A small sound classifier, trained from scratch: log mel input.
Rows from block 4, named by matrix and row number. Rows with one number belong to one attention dimension. Each number is 500 + 25 x the weight over its row's rms, rounded and kept within 0 to 999. All counts start at 0. Numbers have three digits each. After the name is the row's rms in percent of the matrix's.
# q: attention query (model.blocks.4.attn.q.weight, 240x256), inputs 0-85
# k: attention key (model.blocks.4.attn.k.weight, 240x256), inputs 0-85
q.186 103:534492477499498519550500495518470487440550531508536497475504496489498503494490513502507491506498509446471499501481541515487537490514492476493543491504514482494498464530517522538523515512506525495545519492500496458480481498552515403507462484502449506492495481
q.187 098:519488506533491440512457517543496510542520480478512534509479467526529498510508533490485453469493538472497518519513484480483491496514531511521512464496501502510510486503504552498496486490482480495495517565486551503456525539470446453465511521477515526469484521
q.188 103:500470538462541505493542489509572474520533484529485442542507457477487500508433458476507517490485511509552519453513461522524488522541498515526479475507462478499490513508489472512493502519514537477528507478508498489517506502494515529470534508482463514511492526
q.189 100:516481477542507508494475510515488496476502532535488485531509491449519530512547547534507542508508524494469493435495535521476483511485470471473491441494476474525497484443503533483441517496488501538523534499497475534503479509480495473479523488462522486557516515
q.190 100:536542473512427483516460527483524493500495486507485526492499486518487476532507484502493508492518509515529524484542468511497484443452493517534495485459545506464518494538499505543526509508505500514545525493463506496464499546543452486485506512506462476483514492
q.191 097:516485458555503491542503498486509495487446513512475544535535493509510482474509518490456469513541494536519484469504528507536502491515519514502534497490500503481521578458491443500474508539480517442512512535513493526454462452441505539457511504496501503516475486
q.192 095:493521531473504471499504461485519527501543499501436534475469496546461482463511517501489516482485542523482522455465477512499472508520500511524475502517499527485460494541520499487519505519524522470459513526465504498478482492524527535537494486490452490487475509
q.193 086:450480522568517476538505544484457488493527518522494524505525471445513489518457488552481475547518483507544507472435478522471498478510525540489454503494489503483473487541510462488476497504499477522507524485489512530507474503528514529498510540463526469488489495
q.194 097:445496536532495476487533502524495484503502503484544497488508486510489512545530507531501500482504486534501492485512478536514532527492504468551480460522491464523475429475467544554511531547518458460507502526529510529501492476514504465501534509479482466531513461
q.195 094:527536506482525475546520535488511493484544474487483500515450494508457484502468473517549474472517521496465506560516499527517457457529492524466501540503495489533512496473472544480524502486489478530483509543498472476479485533487491529455508515548479505505477489
q.196 107:478498491535536485534495497499498497526498522553525501487466516458498458549481509548510481503457490505494456530511495519474475492525501471515522479496467507481525518564488525494491458517525545504510489513478525505502453433524510509529471512524470496492446486
q.197 090:498506502479488511476502547572506523483467517515494508525515513510521498519494491497502505475477505501483521494529487503579521493478465540531502482536464509509449501521489492571468504500509477456518512515418490534561465508459510551525490506489441560492529511
q.198 101:507531514532548433478529513506511526484475495497493530521506498466510547510496523489516496499516532494483493494468487485534515503486467514485521483493505475519457512478519518482430482485452473527523508515534495490497555500528487485527474556489490527478487520
q.199 106:500476501487507506512514480517468442500515486466539476512497483457524495545477508483463510475434457480534515499476471495573523508481465481522520491522494507531499508485513525451492512476559549472491530497503504482545474497471502517502498499510526503491494529
q.200 100:488466521487514471449485486498530514488556474474505537537499470504510506494491503535515496463512531508489543469488486465528472505504541493504471506531489539521560489524481449527521505492489479504494490515486517439516482442525500517498504516493498477472473488
q.201 098:506481515515467497517515506471554536487522485526475442514512499475507494524410507478488535459466567505478497492513485484486487481515504505502494500511531556485488474496508497495497521521499499488508497525532460491466544499543507454507484557488491531498516520
q.202 104:487524487502530555505472505469449476540502504492542550516520466479470465517499525496532475480485534478530466523483505510488457553459501525479460501499533526497533497493517488482554498502492458537495510497526488517478518492529525492504519469491516535484497488
q.203 093:549496515532480511483487504504483533452484470542457474511540497535490491460513551520524526514495484473471427477449489507511480505460563502494491506528481559503483527507483496499480533477487494514494478481503472522500494521472503520454509514490507494507470495
q.204 104:489471507496458503501494534496482461539493516473527485500494493504531462519540468481489547487507466496505481459518509472493516512501532505543518492509518533512484526532568458511492492460505451529486515501476545499533502503534491489490476481525496466534479477
q.205 096:479518519498513412497492493506506489462522511516499509513506535529469526490532505471512542462496492486479526487473538491500524476498513478485470455488539519501492523528470504538441490522516481460487518524508479518498544472511490533497494521508472531497511516
q.206 095:528538514487472507480483488482515497494501481471481484507514485541508512534491509510509544490491496479536507476493493496508514503472470474541502521475486533488517542542515469495539501489495518509525480487487485539498429554497523461507437515524472524465509540
q.207 099:474459539511518481464466516506513513520478522525498487532471521474553473493520494493463507509469506511513479501456515514498484499500523452509492453529475473495468451539494508537514472540461513505493527495471529510534510513483450496519503478494486517561471496
q.208 102:518451488517549506483520518467505530483486469488455508511515484492508504520487510517535514503556561459511489553498494505528493472515502488546525486486512504513504476482481535460518509525499510472476492491486467513506490545524484491509498475493506516515490526
q.209 099:547543526497533494529461441505445469467523501484494488475501459498520496456475551489477521468514503511485510540526501517503437447490503520506497508500473574525456530501512464521505512514459518462464471524479538529531519507466528497512479514519478485485513505
q.210 106:450506469514482507499535496508463471552474487508492546527514507491499519508482485484478534461501505531550486452511513492494486487542500528521472507462526507509498463559523475501526498514511510524479508490506491540489471518529522486506467490518514474493539507
q.211 101:497491533526483507517539500520469544471494533518500499497504519487491513552519527490473540501495496490481486495515501504496491491477519532525528477529563513464433458494517507502464484515480514511527503495520516512514469488526513481483501502487480546495543531
q.212 101:499488493530509526444496525476492496533469522497509465521519472534523496456458478505477561489547548490476508510511506462478508526526538469481520455489495519485498516473504512500545554545493474512524441525519466506487500517486486469527514524487487508481481514
q.213 099:517509487508500539526504500514494511485505484513516509511523470533492481438521510482483505486449507471445475463489512510547510530510482501530451549492477542495480520510464463486485510512511523471467459514507506521511520507537523467509515503470512536508502510
q.214 105:483532481489516516481458526484460505472509528533537514505529472505447523457585475487520523482540468507509509519506481531516481518458519491496519494488519540471537505527488476482485487466444505490508501489483484473523495465468534491466491513494491469488547474
q.215 103:526482512517483529508528509486493515528517456491465529532464496490535486475469532528477495511463506486532522534512524484501498528482469514482506530440523499526521467477519533512477508519526484503485529483535481509433496461506523479451483487532524503510470512
q.216 092:486498463508484520530499532475553534509490519489517484548521445495513494496516470564463522494509480490528510504472507510508436534475490438457492516494542495546502518525513512472513517562521476485518491487513522514491511501519521474480496495495517473525511491
q.217 098:547497486496477521501514511443497498497500489475498549550508533511507499534493489478552466532519497481523474458460542496447537497490508465525480476508493487487467494489436499502509539543524459488506526463482480497486534502497499494477492485478530518530471508
q.218 097:484502537443504521539491551508505504542499501490513495464475495517528486499491527524518513536530487526503517492521555532539506467475508548490512475503477511515454513483543464514523483530460506549510515481491453501538510488469479539507486503503501516502515480
q.219 107:503509530467491488523477464495449536541531526483451513528502511504473477522464507525523474470514497497472523549527522505472487445479461511551512514461540523499477491470529520484490457494517502474529529492491545527503519466508518493525488497489565513535528493
q.220 097:508460519481521486516477496511484503497555463499489524544516498501470472507479519524542522557461477499494499511502501510537462521484486496518508501479516507506486442442497470535515503442506475501505525504511462481526509522520499505467516486488497488524480503
q.221 099:451516514474485501501441486512473481516561513491525494493499504529527526469460490485482522500454471520490525542473501466477526476453497493486499471466458518491511510540494520463490525524476514459561480548480488506515502497509531492462518496485550455486567526
k.186 101:468503457513503500503532475526503504489515484492531483457470513556489518439504459515513489534493498507510478494506494501510495482489475538458518518462544518460452502532524520525505510537464497517541515552519489471456487496442500511499542550512531506497532518
k.187 095:525522526450474511452562520505457537531495486480479496510521449475487498472502491461458470510520511533513521496558463507482445483503492511504532515509466496472509541504487526504530534548492497505485491558522478522512498533553517513468488498493491533504528456
k.188 102:515494519520492507529515463531477531516456489531516468501516482500510458490472497503534482456491478471488535527472525469515523449488527519478505535540450480512537464465494520495495498501472520509496460496481494508515503513530503508498493493552515508516501518
k.189 100:541493499513490489524486512551477514472582519496451505480438496501486517483467463472512484538475491519523514465508540493505518535518473538507465523515494520539459533504495495541499505476531484511511519492477500506469488502523497535483467516505471498507510497
k.190 100:489508574504477494539500496485510474522449462492465523480473520498482492488511452507447525498510520513442478500501521536538477483481477477483530475485545519517505452486509487495539487542489540484499537509446469507457514507489512534471542513512493517481500495
k.191 092:503460512527550491431510498469486497463484491491481449502512493506510485504511493500453482485484495552491536492466494497512506488456488508527547556490465485487466484475493484525488534534498452507501546479506502456495552488494484429549529521447525528491489509
k.192 099:516530497438471570479520513479507484482450555473483519493478498468511512435509492484501517495457500451524496466511477500467497524520488513531546504503494506476487504484492484472500480537503484506493490519505507509520497524496549505482560510449495498496533531
k.193 093:491470468513486460494478518521511508520458469513478534513481511518500517490491491508503501522495499440528525483527483478486511475438545484487481533455485494469462464490524484464515511491493500509487505488491505490522500493531562499485446486514495512490537488
k.194 102:481479479505447454464505482515502498496519456513450464523453501479502463531506526483492514482512498534508545504545549565471501509448470472482453513500511507525482452514475518456522466516487489499493503480506524517550476496466541543485488448485491538483497516
k.195 105:521511492460496504528458492462512487538505498486490488462504499498499449431501477471476505533501513483469469491533530477490542518486533482516462496498460496506499495477515485468501498510523533499501525473484506454477483510474490513466509485523496471515480545
k.196 107:504500484567475518507488473487525450553479494494554557491522498504510489518485491477543535497484526491490531439500516506465483478497538527502531484489512521527526545439516507503528504503525499514519475492500504462517461432477521509436529489525499488468543472
k.197 096:434522563479557480482523574504495491559523504465511470506536507534533483500561494532518483505526505510479521508507462475516482482513511502543508482498531489494501460518494482504417502511525498510530505503493508506467484495525525505500541521515533510513519485
k.198 092:502506465539516521494490529486494500532486445505513485490520553441497500512502479515494494494517535469509479538502488475550531514475546446479482479465522502543493528459501461505507472520532501530452497539491479501536531508530503530482500478520548510493511475
k.199 105:510496509550489466505520493518509499514534511517482475526497497494492497518497494548480537524486495503530484466493488536458448476487526524538468484530499476511511526483519571483466510483500478500521519466515517506490492516506512495469429448488490505518473500
k.200 099:495554518517453489524497498540444459481520468509505513471542518518494498497521502498509535482477531490524523543507523513492492490497548524488546530487506504471503490458461489513493467535480497517499510460486538438507541479503516492555518497535522490488458481
k.201 098:548489508466489505533510518509517441442522470479459450473522480551451533500531490475528486458457501511516499514524530495436495508519514499510487547514488509476484498504501524507490525504512501544524530501520504488473483488481475490520544502480498518516496513
k.202 104:476482470537496472451531517503579517437490496491501462508480499514532508446518490521553511534494515500506469501505491490489478524525471468498527494548497518511485487467500478521501496504540525527481529461511500520500522514530510494528523524452470502495467488
k.203 094:534498480499476510485496472465496478514536490450488505488539517504459469489496463501501487497517506532520453548505518475474559513514495477477487485520533450497532505471506479548462491513512507450467514514487564484511472550494525509490491496510490483526512512
k.204 109:464530486543474517489496534496539488483539478517476487504512488499537494537471464527479497550470487447503527502528475551524505509491498464469505523476536479492547506527462496540495491463495508535489483543484486502443496558515485506491496537488474495513480503
k.205 090:509500524477479522483511511480467506504484525500468504478517479484449509514499492495484488455503502475489503508497486483504531518519483550480538479522504506523482501539515491524465495527502467493515460468513505490481481519538539484515493452513473527471523502
k.206 098:511471541541518511496450482496504550460473520520484475486466457462516470474550516501506500499480493466512517472533516506517483507466539505490531450496460418511486474469536464490504572521517502476467487522491542505484467493539512508494506477511535477571549466
k.207 099:539498518500502508552518517559534505527532473515466517487482532484515491514496479501504488488473532482507500470510518523491515489491519464524478499484497489509498510485474524492508512533528503514492478522520410475507455459541516547459486491532531543502524526
k.208 103:480496500501487439491500529543502507546538526498483500501502516461463486465519504464554534467452511495521500474485505531484467513492503510519505494483551562493458507485494448505501472494482505493500483505545511548435532496499515504510444495471519520477514467
k.209 096:481512534515500490504525521516495515499489542484503519484511445503535472451527506485451487501506522475505501482525444441479514457470481501530550462519501503514498531532517523524534479459512511487529482488474517520538495505520485457493449501467509500481525514
k.210 113:497486549518472469518506468523477514544479478500496499518495480493573481466530509505533473522496502491455503443516511504483464517519496487530491492471487494515541523516514462478465546511498503488469490533443499521494462480473427459469504478450447496494496461
k.211 109:495478514451450496440542526516504472451493556525522501463497493523466537552533463504522509469465527522499504492509526484479495497545500445480485475494487477515490467474474478453443504517545536507501499481529526482518437507515494552501508481458529492532490465
k.212 101:459502478506483517552486504501522538440524507493511521506525521450533490495488540503507519503500521521488498508559566496521518507491482502478517493476516513536524482517471476517498476498492476521529477507488475463465491467485509483463531471508508511534481557
k.213 095:490480535498566514505520495464488503494458494472460486483500506525485542511523492532530541523552490476557522525491457470482490460496476496532547505515539471486508546498523493522484534488491512466457468482499502530497482520537504513516481523501509495493496469
k.214 106:507519510533503485481560510470487528470485479486486490537471521498504494503508503494482514505535497496496532533484463514508502483519532546477512505536468543506514485490505527501520508517550479493499543493495504476553503462524467510549496537500466487497524508
k.215 102:484456484501488445498486479501526524474486537513494543562459458485496513494495495487502502491488519509493443450506476536511471494484487473486521529488541506508500554486484491512482529458456530519495514492526481506531507515486512456472539473514485485518532527
k.216 091:491481500515501521525499504525510504540495447574518471513504484484520477501545506477505520510499477403491542494511486503539487489486463518479503503502527454512491467505514497519510498492445501488512494472502452517554471577514545429531523466505500554484491504
k.217 102:500529520465489473473449455524489493530506519495467485518480533503460493456488493501504489459506517490513455500527522480516503493515459514522541499501482485461483517496514497549508514490482506510545542502513504524469539515487484519466500516488487499511475506
k.218 102:502500500441477503476507531531476513504522532544530493489504505501528503476493469479488491531516499509477500483485489457513503556515470519490541452474490487539460445492485532459512499542513500473526514489510517467474504506494480484510518524509518485537534520
k.219 098:510490463479512487502482531507547527522505427495471532512483486484506530476543531479484481539528501522510498505505484493482446496495514527516525447508507541522499505524550513491544549517504486517507507485506474526507492467508477475456518514485541472475503503
k.220 098:501522507514482500507498499532523492480540497532502514480484472493463520501522477490481545528502484507535456513505467496444521454531539544487525516520499489503460486451524542487438517505499505497505482477504471498473493482461486488537500454512533509511465511
k.221 105:460504519477471473532506520502464482418471499515516527503487470500524495484539536512523507490527482519476485510470480477523532497514490504475461495512496485505537522510506544532512549476461452494512504518526519483516503468534488508514493519487498510512497460